{
  "arch": "unet",
  "model": "segmentation model",
  "dataset": "rendered scenes of toy objects such as cars, trees, mugs and chairs",
  "train_examples": 48750,
  "image_size": 64,
  "crop_scale_min": 1,
  "horizontal_flip": false,
  "num_classes": 31,
  "norm": "batchnorm",
  "activation": "silu",
  "channel_attention": "se",
  "pixel_unshuffle": 2,
  "widths": [64, 128, 256],
  "blocks_per_level": 3,
  "block": "plain",
  "attention": true,
  "upsampling": "transposed_conv",
  "label_smoothing": 0.1,
  "init": "torch_default",
  "residual_init": "none",
  "optimizer": "soap",
  "beta2": 0.95,
  "lr": 0.0021,
  "beta1": 0.9,
  "shampoo_beta": 0.95,
  "eps": 1e-08,
  "precondition_frequency": 10,
  "max_precond_dim": 1024,
  "merge_dims": true,
  "one_sided": false,
  "adamw_lr_other_params": 0.0021,
  "grad_clip": 1.0,
  "steps": 6600,
  "batch_size": 256,
  "epochs": 34.7,
  "lr_schedule": "cosine",
  "final_lr_fraction": 0.1,
  "warmup_steps": 330,
  "weight_decay": 0.09,
  "adamw_weight_decay_other_params": 0.01
}
Rows from block 10 of a small segmentation model, named by matrix and row number. Each number is 500 + 50 x the weight over its row's rms, rounded and kept within 0 to 999. All counts start at 0. Numbers have three digits each. After the name is the row's rms in percent of the matrix's.
After each channel's rows are labels from the 100 images, of 14848, where the channel reaches its highest value: "lies over" is the class under the peak. Only what is clearly more common there than usual is listed. The data: rendered scenes of toy objects such as cars, trees, mugs and chairs.
# conv: 3x3 conv (model.decb.0.0.conv.weight, 128x256x3x3, each kernel summed), inputs 0-127

conv.14 105:500512503478573454514494482402462533558457396479512471473468499528556469479414385482484461507512550538538476604473508481548486565507543478529535566454469574526435522579476510383492477556383524495474556449462469578471451459526550548463457572545509477463497548455476498498495547443466461491543437404366549530466437423495430532502562489506446587486460513513427588581484503493455549478524
lies over: boat

conv.126 108:497475569424481517577438537495462462462490492536539510495444552492489445442488472404591492451477478590462478532482530512478521411477602446518497502524491486478516510470535490482508437544473436503470528510477561555511518450461534554565538552586438608461469477540367553445541413479460487474470490587486571520548464476573544493549488476474460429490515493471592496531484445372545487512513
lies over: trophy

conv.68 095:458519493486485507599455518463489481422613529461495524551458383453492585535511447491435594485460533502491542560491522520535563487486560456444465494555572508559391560570493418481405475599531496478529456405435477550493559396529444549454495567560447520495502529486511512488464566542493528422535512550442540497503512513473447513536578519409520444548533539496453520474567533479492465484445
lies over: car

conv.75 104:524548486419541531498449509470593554451484458443493510455547559542511550412453585447456570473467514536552531495466492440475531520466488574530534501561559519507430484534495524426543510441538547538486590467558485461558512416514513421526484483573505451497514503464537572468500453488573481484496511575536468475480628485537468450563505500458448493477500490530511556470428507514575487492493
lies over: barrel

conv.19 095:512439565592462482518474538484549361404523569566407561480468474484416539532497481536449497586410511507574437461487504439467523481491511471464459572580503541451457430511524525570561412463470560460539489524497542666527494559516519542492519544523477410485533439484540524441487532432477501477504492521492444490503542508437560526510493579482449384455433547516596439534506429474534477490412
lies over: robot

conv.102 110:465488443536511507494551572535457540509486572589508561586398583473449502436452392497571487612530448485508606429513499501524528489544537430483596503507501492418474518571452542490481501512548466527486429432545508555515473422487503522568540439482339485574470462476496531498515488486517488466517399529489535469527465421516556451478515468422554418535571412383500431407626472531547478607443
lies over: trophy

conv.121 102:437520431409511567506465464427447566518424463483511537465498484468546476488467500508457488577402462450462474457500529525503548473493556497465532557503460393484493455578468505484560470479441441425596570564557540491537501505490458445488482514478608550538574510470538393573468532561480519455447347420588480541551589511541512562445493527510471485550524436539452532532425492477548525534469
lies over: boat

conv.11 101:492498507492559491477538427516491485566475467443535440572529434473486469505487441476525524445501507511476480474503496424507548475515511504611560456535541538527441501461513517599568504479471495527517529511487520448464536525526510521533456463409485438530590536534433550506519567562430558395498504513498499478469525496455525491469587481498583470483539506462447488427516508538558401490497
lies over: car; truck

conv.101 091:504613604544566506540553463521535511455481641504534428464503476608521416487537514439540516540429541505449440442426475523589574522624547472436530563559521445602591534471511440443458439556555497518592633477588539503509434490387447530541477565406514460559515503521491463513544502421477588549448442448459424525468566435493423460423495498526592515508449584422440499417492567551528508514424
lies over: barrel

conv.98 101:552515460554539528554526469489500458475429522512490492543561453547541475439455534457383512504493418424463536508486554532483549432351488478469533609526443494437516499485462510552491475479517426492520508530508483489536476447502419377534520432463458580497568443470526546546564507508543426469566513438510459495556500511560550471525505533469551509605537452544468466556523460503518439478550
lies over: hammer; ice cream

conv.23 096:440414506476586438457615514474518457513594631483516563525563482484476558482473440484473452496567494506460471435452528494486468527612529436534553510491460543526543455559518492427542515548429487520488509401529423565497473524417403434466412511597461493480572497488455479606566470486484506468436494518454478477512392484564499506516439489437496524474466492480518498457476450477428569433453
lies over: car

conv.59 093:530477515458579490554492495368491555442496635488409560551443518537489514551526432525501409470472488503433440407563564442523546434551504475415459554425533544494514448551404464509519489553422533475505493489533538534531494566555430361474519491535562436558432506486581395530528446437495452437614489558550530535451435454567484573474506456581441377530523507599439468510517532466517411483486
lies over: barrel

conv.28 099:562474544455427423432409449497555478491476562483517459537482559591499462549488525391567479453549498530513513532485515574517480541578429478422354517512500509489451555588556554542537559502476450519495480460477531435465565449462561585449519480583475502440529454453498491455525521508526493515537439518456478580475426503555505525424429483553462504455646534473514541554439521488551512479516
lies over: truck; car

conv.44 102:496509468545435488441496620447532510504468518465431468525520508529567598472506541533549505501472479482498381534455506489458501470592438547479450580583464473544584435460538513525563456466485519559580467525525464469481503629439417485501516441489475450437464559520497517522609426558523489447489458442433470505528557580470446451581513454446472511582448539431454498524438530567518504628493
lies over: car; truck

conv.10 102:571471611586420549498572472497470566592558588470475433531520458459538496464487584499442544509480510540559554564505589424477519560494580499512502433582438484457490488459443532566463424507549459411523555533584509488496573447501605493456497415483406522489528490528512421511489571522453571513449588522540476445436420506489541572481521559517423534506480506451507447458556518375479421531464
lies over: hammer; lamp

conv.94 102:489472485490514506465458527508580502543455469443489422515451590472513532551538523469477400532547462535568487491476511471552488525494492522450526560444567536442470495386506482454488391474431605439521532537443471536445544474500506516508469415536568423524475526501438508504522475477504449574492504513520508494488533520479483559492397495448494515559462456589526550449491457517563536495423
lies over: barrel

conv.15 098:492495486554504569470536479500530534472618527488415533516420489539575460500500513506515521560466564609532598582513588549547554559515543396384513552584574588518517401569522520428542439493440566541484474539435482483612470560528498462545442531493440483574500537406482451548486514499508544511579485447510542534510464576502461455476542534540429512545557541525526503563574493497506472489544
lies over: boat

conv.66 094:450420412561437490535493533445514395504454550471465470514518492511492516428542512529477471434412418577414427465514547422500502467575594572534422607451489456564458447505487486440480438413517452478500486542534579544460503512455504545485517450442517517493415515475402464394427429521490518437547492401529573635492493485494454454534500483443541506504578571430550498407459460500420545471528
lies over: mushroom

conv.61 095:517478497419530539590496495401516477541521436465477466477478551561481438461516542580452508515562519541513578517476496515513574585452489467482597524510410507545477420439534521476454505534488547454462503586564499468483530560422571459430609482511473550603531474546572435450503598390530421454511536455423511476506350478401437516503452483495520458484513493525488469513439621409510502618627
lies over: boat; lamp

conv.4 100:413410494514450508514585454515560475570541541428536555521544499471493507550578453475472462507434519531573472479476543467546513627554591522377515522454367475537455503484483470438484534462486568469560460535597527549455477515427419547532471453511583392527496450511514563460474528475483464485507470486490504521488452570529487582512485484563566547483389519514603506496436442568459457487599
lies over: robot

conv.58 101:424492527497455537472579418457548454539553647488456440616539567550483497517398592565559429508524512454488463500454507475617508514487535520534522661595548556453493455529610499532551505496524566546449509540509499480594456576474471537493404538449474523456496498557451462524379562464445558547494537428507532497524484414532403466483519550469486498539565519521463469508437494497393509472457
lies over: car

conv.74 103:452527534542378477549408432562498578541543442469534563440446494487394495450471564491484472493482512491525518536453495345580479445463468602514593478615508398472473466413557388551513582526441478513409485555515498461619366556473521446470529542456514471600445535557524530518579441464514591562531462490465552483490558533548576369540379520419472456493448468584531500488512483488476565546483
lies over: flower; candle

conv.22 111:396454493501553511538477468545433515419561395546455525506503494552483559455488397498467493553476574529503457387489560546432543543565598468509600500534535546456439486452452577529488444514539498506597447546586491510586475591549439410494484456531510533531493559557497441488557512547494526354423531471536499409565519462533535492408533561508561482468515510496507410440619552655529495539485
lies over: rocket

conv.24 097:479437510546573388514526587488401489498595500405480479547622512513460520452518558486552542468527518522568467532422613456567499457515535521574474388523490512557511474458501470574436518455527508495549452555412562525542567517462512436468449388414463457569471572455544558483455494454593500544582546493560573515456481527542434515564533470533476471553614582456440490547492584480543435414499
lies over: barrel

conv.9 097:496487532528438470523566424381477377523569425482511501531597648545531511528432484416515529551536495498520555411541485491531452496517502468443607499487447447521446461517429460516514439536455524409503503393495510470460475470444476442522543428594461590478598484519565488469577556518539528512539522469499553494579507553599466498582490571403397540596568511542543395529458457457503546498562
lies over: mushroom

conv.84 096:501503532474524479450472446502478468440544496481585448512493443463446432487443533493528575399389515591554414532489543471520533537556491444427543590479571548460528499505538427563487560527459518493561550464542555483539445504528502441451543539515367521475565448523610517527537439368514539581558526567472476604515463480489459514477530573584509498573498524502469562581574485450474434418552
lies over: rocket

conv.65 106:476486477575519575422476367471481483512530452428498477457563611520539566510554413494467497454498432468545502449472508571464559541434563583530545473524467465455440507586543524554491562515483413394573511517519527581599525501498628556547416462618502527504513402495549482521645460530481403565547541429483572425511476421480482412517484459571568606556517534557593526544558457460558470478516
lies over: rocket

conv.125 100:484506561532488494520558465499514599483496482501449457560541551525459544465444518544549521511461519508415563479561529574592489570434556531476529553482542422438557546544531441562485562579483453506531477472524538426497454472532533380447588383551534470500536526504489515474552461482437484512538374473591529582559603554465573509493492461437494424577482521445431533555465512508609371589476
lies over: rocket

conv.53 095:535472491574544572538521406506543548473495458542518496560498448483492589553442566544413517553493533498460484596584625530497521545567463445418553473430542587528508455406504527444515459521482505492439465513509436501584474468584496475548612480493540541512565493462431551583477477554425480488559564407581490506471449545475561486529508577518579515496417493435429434516446545413610490464541
lies over: rocket

conv.81 096:465394439530547561466549514524566493415562480506447537518595439607532488398428522453546571511476489573514507400505558546445458460554479475469550549506563457405458495468538398495524482529461556532445446485415536450535567548498496380430486584637363447526606507422561412527489490518479507476526602510409481492466474466577463519462535529480489535485514437481571538552482478463515492546383
lies over: truck

conv.89 098:388610554641497485463466515491521498541543461588416414599505447472507530593479519525447557396508430490457515490488525531621487569441577473507430559517469536557477512511485459524448485506513491513496551477497570463404508459539514411460440488516464541485563502533469509456427556525493574495522522502503517503544517482587477496575496571555473489524586521468491489468515546471536426454523
lies over: duck; dumbbell

conv.62 100:482503469430542570439497420511504447376534506523526456525472546478499538569467524535520433458479573495499513443575546489620458486428536487518539604445518514467471501506556594582550537515446574518496446540490509467558491573539447554495525534427489494395497535498452496466461540496488587355425456554418454552422543433577591437630602483549498433496470542480477496533496543621482510503511
lies over: car

conv.17 102:469421625541546469388503406427521504506535544472421512476559433530476484546508507553416550478454505562501576488414510494527547517586518490543472536521500441442537546526494477513533450497493525446454510437478515545449370467581511515576507560428507507483576559471550496558541475498535612450476432469409463594520425564437429507488564466544555483542514524432497576493479453478456460526448
lies over: duck; robot

conv.32 096:488561541424472493480463525540440513481505494587512449529461486578489559516516508540554530387489503520486517513518530505321476499451477626503447553535490411443506536512556531552407516514535476510475507559466528509621573499514495462460511484487392505529586506454479583533543591608535529469469547554546512470537536484465526463497520541487567419397500610527484523451492512490454519543545
lies over: ice cream

conv.56 104:513476491501483473471462454436632558453462513521487540601468559533477439520487524459515494450455432609548494484533514483546527503562484435487572493508477457486563419469522484468411436514503513496608591483532543485530573399417466429583500587579546437543410454523526501498549585424455501484452450542536559614469510459485528472489601514494499433461432468413442473526315540503471444476481
lies over: trophy

conv.103 102:494519614434550596491570427525466529487559596592439448603444462517520470499436523380567485472442541492448542474546520528488531505458524403479502517588569425508439539524473508501427561524519467468554545494385460545494543363479549458488417499496473520550528502526455436535430478556585498445561440471440505499464482523554572483513505516569535469592572549421551484508612478606529458498415
lies over: hammer